{
  "crop_scale_min": 1,
  "encoder_arch": "mobilenet_v1",
  "encoder_depths": [2, 2, 4, 2],
  "decoder_mlp_ratio": 4,
  "decoder_bias": "none",
  "decoder_cross_attention_every": 1,
  "lr": 0.0025
}
Rows from block 7 of the image encoder of a small encoder-decoder image transcriber, named by matrix and row number. Each number is 200 + 40 x the weight over its row's rms, rounded and kept within 0 to 999. All counts start at 0.
After each channel's rows are labels from the 100 images, of 14848, where the channel reaches its highest value: "place" is the part of the image that holds the peak. Only what is clearly more common there than usual is listed. The data: seven-segment displays showing three digits.
# conv: pointwise conv (encoder.blocks.7.conv.weight, 176x176x1x1), inputs 88-175

conv.160,184,257,163,269,224,197,247,207,263,250,171,187,156,244,213,225,199,193,196,153,245,196,172,187,225,112,160,221,169,239,132,192,176,261,216,219,232,291,228,169,266,242,72,230,214,161,213,208,219,276,195,243,209,230,213,244,220,222,196,181,82,224,215,147,235,210,196,193,222,237,155,150,178,218,175,202,216,197,193,174,193,98,190,189,194,159,233,256
place: top centre; middle right

conv.81,189,227,232,179,147,281,177,205,219,176,190,206,194,233,212,145,125,215,197,188,203,164,230,281,230,182,222,164,256,239,254,202,183,241,183,189,237,209,181,173,212,172,160,203,183,194,234,210,103,186,195,257,110,119,250,240,159,190,184,157,232,192,179,182,237,226,205,249,121,117,144,218,209,213,177,202,156,196,351,167,183,184,163,186,238,187,201,229
place: bottom centre; bottom right

conv.100,234,202,193,192,222,183,245,251,197,210,163,166,174,186,168,154,230,242,172,206,241,223,142,116,189,182,205,294,177,192,301,131,181,227,156,175,155,169,231,249,229,223,170,196,218,201,170,178,182,222,138,237,169,214,248,223,202,218,237,275,184,117,261,220,252,86,180,304,230,225,153,152,219,200,185,159,128,177,234,135,172,174,169,137,168,154,206,183
place: middle left

conv.162,158,179,218,263,151,240,241,211,211,199,260,187,156,176,203,247,194,278,201,196,214,171,200,238,151,218,134,182,198,234,175,187,185,162,342,193,136,183,196,218,225,223,193,174,189,161,188,202,225,160,214,180,231,139,219,219,206,179,250,212,163,229,166,161,196,207,187,160,199,172,199,201,224,177,271,224,396,281,179,220,118,186,241,212,171,222,159,246
place: middle right

conv.23,259,199,214,172,231,220,170,198,152,173,168,131,171,185,233,244,248,209,226,161,169,228,220,181,152,166,262,183,187,221,207,150,243,183,107,210,210,196,211,132,233,176,155,142,207,235,168,225,165,177,182,210,212,257,236,136,226,186,131,137,110,287,292,221,188,204,220,211,270,159,193,277,282,166,172,226,130,117,203,214,263,244,233,190,186,185,262,188
place: middle right

conv.127,128,227,229,147,167,236,159,189,207,229,182,230,206,209,193,190,120,170,198,196,273,226,214,213,248,118,237,167,216,229,226,182,191,215,158,200,196,161,174,106,194,208,82,234,185,114,172,226,184,166,215,184,183,163,199,216,168,218,197,213,230,174,183,149,186,185,252,239,138,149,219,183,159,138,145,176,186,235,192,188,195,196,243,196,212,109,130,251
place: middle right; centre

conv.18,211,238,191,172,196,170,142,200,181,206,168,191,188,214,241,247,271,183,173,209,234,208,160,220,180,167,184,192,248,176,217,159,257,208,194,168,166,235,151,204,226,243,145,220,204,293,140,160,202,201,146,234,230,213,260,182,235,253,244,162,142,156,228,227,193,101,116,213,257,157,206,181,202,158,142,191,167,161,196,233,240,192,144,243,178,131,246,134
place: middle right

conv.135,207,205,189,227,206,202,180,161,227,215,228,159,229,164,144,184,207,163,214,193,215,214,197,177,166,165,178,179,152,198,209,270,168,232,210,130,191,104,237,221,172,229,162,221,188,152,247,144,238,154,201,184,126,174,154,191,268,221,199,193,214,236,170,196,165,157,116,226,174,149,231,192,181,254,125,129,200,132,160,174,201,205,177,172,235,155,115,178
place: top centre; middle right

conv.149,245,228,258,192,185,208,169,244,195,207,206,211,153,232,165,131,175,170,152,216,152,165,211,280,174,174,235,193,195,233,170,143,223,183,239,312,207,198,181,172,193,195,131,181,214,194,152,231,164,186,229,222,210,151,196,257,191,177,234,175,179,217,207,85,194,318,203,204,154,194,203,237,261,229,213,299,229,197,197,212,224,203,147,223,301,198,226,200
place: bottom right

conv.129,279,197,177,91,136,209,218,175,150,181,231,175,173,235,268,208,236,228,222,193,164,153,211,186,166,119,280,173,213,165,225,163,227,213,204,139,168,204,213,167,176,279,128,169,236,296,100,227,179,167,167,203,197,249,226,198,204,253,245,164,190,181,332,213,224,208,211,199,191,196,216,196,200,147,182,227,182,187,267,251,184,227,224,244,184,241,264,157
place: middle right

conv.31,216,204,214,227,168,178,226,189,252,223,147,220,220,205,216,141,165,223,185,155,139,160,274,225,215,90,261,178,197,143,242,222,245,200,175,251,260,248,182,178,214,195,119,210,220,264,258,209,138,265,200,169,256,192,186,202,195,185,201,200,191,198,193,116,232,334,167,215,158,187,202,245,264,236,193,248,146,221,207,230,201,191,129,170,286,224,257,168
place: bottom right; middle right

conv.85,188,180,282,189,179,230,84,243,193,180,188,189,191,212,192,179,106,228,213,177,199,125,165,313,206,238,250,207,256,196,181,158,202,182,238,206,151,176,130,148,242,219,207,192,173,174,203,186,130,224,192,227,198,195,203,187,187,186,146,174,123,116,164,152,194,207,188,169,179,217,183,253,252,227,226,258,200,121,255,229,219,213,157,166,262,215,247,237
place: bottom right; bottom centre

conv.166,208,179,193,260,216,180,230,244,180,201,142,141,225,175,222,219,174,118,193,202,95,158,207,245,181,165,195,217,126,135,153,196,213,193,271,164,261,201,202,201,240,197,184,220,159,153,250,163,193,186,216,249,190,174,224,165,215,88,239,208,193,241,173,148,147,238,189,153,213,204,189,218,221,253,174,279,262,155,193,246,232,191,209,214,198,148,151,191
place: bottom centre; bottom right

conv.165,180,220,233,212,185,222,180,226,214,232,181,200,177,247,248,192,214,195,241,245,170,177,225,258,167,154,242,142,209,193,203,202,208,181,179,266,213,205,205,161,175,207,135,234,173,248,209,248,156,216,235,153,185,173,129,199,207,191,183,243,190,218,176,129,215,277,224,152,122,89,187,215,247,175,183,289,167,158,229,204,186,198,139,222,264,194,265,202
place: bottom right; bottom centre

conv.108,139,306,276,179,161,260,199,204,190,156,210,200,232,180,195,134,160,176,188,202,229,319,236,169,191,136,229,171,181,190,198,275,136,199,159,226,224,213,179,164,237,193,112,97,188,117,268,174,206,184,187,264,106,188,108,177,246,221,181,234,292,231,147,204,220,171,252,194,190,210,201,243,240,227,222,148,160,151,161,186,186,201,172,194,196,250,151,225
place: centre; middle right

conv.62,222,224,276,304,130,130,156,188,203,181,146,161,189,223,254,221,160,183,230,165,194,168,196,247,164,161,167,164,192,226,180,90,241,155,296,215,210,180,221,165,221,242,134,146,132,157,174,212,212,230,220,242,194,240,156,248,175,181,273,216,177,232,203,121,250,297,128,269,189,239,208,220,264,222,151,265,265,183,201,167,221,214,212,236,240,148,160,130
place: bottom right; middle right

conv.21,228,272,244,211,203,222,224,236,291,247,211,203,173,268,225,201,241,265,199,145,228,178,212,272,235,108,222,152,178,161,243,193,236,234,197,223,137,254,141,173,263,263,149,280,200,232,211,227,172,242,243,160,177,220,184,201,165,185,185,150,149,220,251,170,223,211,197,216,248,139,170,241,225,230,208,276,145,161,215,167,151,219,207,194,224,227,197,215
place: bottom right; bottom centre

conv.134,210,201,233,199,175,224,163,225,233,214,238,190,201,196,217,190,207,267,201,214,267,241,227,255,204,142,264,127,300,235,169,195,193,152,202,196,190,239,146,176,201,228,170,235,221,212,198,192,188,266,246,191,100,183,157,177,210,184,239,226,210,246,244,172,259,273,231,161,146,151,187,248,239,218,193,308,196,237,280,202,192,164,130,196,292,227,196,216
place: bottom right; bottom centre

conv.77,152,225,280,290,171,225,110,213,214,203,182,225,221,128,198,175,135,212,178,244,189,186,228,266,222,105,270,230,214,191,226,158,242,213,252,137,252,257,150,168,211,205,121,201,191,192,187,213,206,239,175,229,178,198,223,215,187,167,165,166,135,231,80,169,219,207,185,178,151,230,198,214,208,204,182,209,225,166,221,179,247,177,209,179,190,155,234,237
place: bottom right; bottom centre

conv.114,250,185,229,153,188,201,225,234,179,131,231,194,175,239,180,208,207,273,199,192,233,141,196,152,163,226,216,264,178,119,224,217,184,236,222,188,142,158,171,229,133,194,240,188,191,172,169,122,195,256,171,196,195,204,277,246,159,234,192,180,165,170,254,184,256,169,230,176,181,291,95,188,196,151,227,233,230,213,228,217,234,125,197,223,203,213,213,223
place: bottom left

conv.6,245,230,259,252,182,184,196,135,151,167,148,138,159,201,206,188,236,136,175,209,173,153,151,174,146,131,182,244,142,232,227,164,303,172,135,146,254,160,194,249,183,213,133,199,218,258,113,183,208,200,169,262,186,177,217,128,205,263,196,186,197,183,216,213,178,188,149,238,210,295,176,221,257,237,156,189,173,80,210,144,207,225,198,211,196,166,196,135
place: middle right

conv.131,210,217,251,251,179,219,169,243,232,210,156,187,220,193,186,192,123,195,195,221,185,172,214,270,158,121,218,134,147,187,162,129,192,196,238,245,165,206,175,202,228,138,136,189,199,175,172,231,155,200,156,158,206,142,235,202,153,247,199,241,124,209,210,32,218,227,208,167,161,163,174,213,236,193,200,275,226,206,218,183,218,203,159,233,287,209,214,211
place: bottom right; bottom centre

conv.143,219,222,248,231,214,192,207,279,248,124,270,182,208,157,215,211,152,223,158,249,178,228,225,257,158,194,153,207,190,121,229,187,213,224,164,150,168,254,317,147,202,248,213,174,195,161,205,130,261,168,244,192,127,243,222,255,184,195,161,209,238,234,171,232,187,210,164,236,183,189,150,202,206,287,144,211,180,209,238,192,194,184,228,216,201,208,225,159
place: bottom centre

conv.46,195,265,231,218,151,229,184,208,245,221,216,176,213,203,164,165,170,244,204,174,197,151,206,311,235,158,236,130,211,195,226,176,195,167,225,277,153,168,129,192,205,269,133,207,205,204,228,177,142,156,204,138,220,182,184,164,207,192,223,204,223,235,149,64,231,262,220,156,194,175,211,198,162,220,210,255,179,206,235,230,298,218,186,211,334,191,182,194
place: bottom right; bottom centre

conv.136,213,157,206,195,240,181,169,196,195,226,173,139,244,219,214,177,248,180,237,170,188,171,131,175,196,181,152,184,175,259,197,191,146,183,217,143,249,139,234,143,168,159,110,241,190,217,165,261,157,168,151,202,236,183,236,190,213,203,194,218,151,189,217,221,221,158,142,229,235,163,222,160,175,187,214,139,207,178,174,209,228,255,238,153,149,166,191,247
place: top right

conv.16,295,214,235,169,170,255,196,189,184,161,221,201,207,206,159,199,171,176,161,245,248,188,213,226,133,166,231,223,186,218,234,201,133,171,264,280,184,187,242,220,277,265,203,185,239,211,165,222,323,238,239,203,179,298,120,233,184,219,232,167,175,281,281,258,163,201,214,233,200,146,205,220,249,218,247,194,260,181,257,229,235,171,219,227,189,241,239,254
place: middle right; centre

conv.29,171,209,210,147,168,376,163,210,164,168,241,194,203,200,128,203,174,194,176,200,267,228,173,217,163,183,169,162,230,191,253,275,123,201,202,220,173,167,200,197,213,167,185,118,205,128,225,191,240,110,191,219,145,244,188,209,208,217,195,189,194,200,200,213,224,143,285,190,223,130,209,206,188,188,188,166,218,193,207,169,222,212,223,208,200,204,147,333
place: centre; middle left

conv.41,155,260,217,178,254,218,197,252,199,246,230,175,202,260,189,217,195,220,225,218,300,312,95,189,211,110,174,192,261,196,270,267,151,232,211,192,213,172,242,164,223,194,87,228,194,167,221,244,254,216,134,251,221,203,237,265,216,213,193,237,195,169,202,160,208,116,238,231,180,220,236,196,213,154,169,187,206,224,284,187,151,181,178,263,231,198,221,264
place: centre; middle right

conv.125,210,199,221,207,235,218,122,216,142,201,180,184,136,195,142,205,193,194,156,192,170,200,215,262,208,204,236,190,247,217,143,151,230,154,209,213,240,252,101,179,223,272,177,209,217,159,162,274,166,226,210,166,257,169,178,154,207,156,206,188,237,201,184,213,190,266,189,176,227,286,226,170,241,234,205,314,205,172,213,211,194,143,160,186,216,180,286,209
place: bottom right; bottom centre

conv.171,232,171,210,144,175,213,158,201,129,187,190,187,135,186,225,183,199,216,212,214,225,164,237,250,152,218,265,195,207,183,168,133,171,210,206,268,193,204,242,191,183,191,176,153,203,176,135,234,171,164,242,243,209,172,234,214,170,225,238,165,214,211,226,83,206,244,223,178,177,218,209,195,316,177,188,258,257,187,235,202,227,190,203,245,230,172,228,220
place: bottom right; bottom centre

conv.138,223,212,224,146,188,216,186,165,219,226,120,155,202,170,160,158,142,130,179,221,160,185,179,195,135,207,170,148,157,262,214,183,207,218,233,198,309,182,240,234,183,176,197,215,182,203,171,223,152,208,260,228,216,106,170,199,105,125,162,173,119,202,215,109,208,221,174,206,157,204,181,216,197,219,199,158,243,197,162,213,224,192,178,193,231,196,197,214
place: top right; top centre

conv.115,192,170,259,143,239,232,154,257,192,171,214,157,198,159,187,112,219,242,182,201,211,211,197,306,198,219,229,175,276,204,213,166,208,163,152,211,130,192,155,220,216,227,196,191,188,145,186,178,120,209,258,252,188,149,232,155,204,208,239,176,168,187,207,86,255,206,234,190,221,187,180,250,268,215,216,259,182,148,274,184,232,216,220,181,252,213,184,207
place: bottom right; bottom centre

conv.4,195,222,202,250,185,206,209,162,222,194,208,195,203,244,147,162,207,227,225,216,161,182,251,237,197,78,239,138,135,206,186,205,206,184,207,236,227,214,169,137,196,235,76,202,209,177,215,227,211,242,227,117,177,141,185,194,128,222,174,215,217,208,191,92,214,314,183,223,180,125,237,200,213,267,211,251,182,205,127,225,215,189,119,215,287,208,199,170
place: bottom right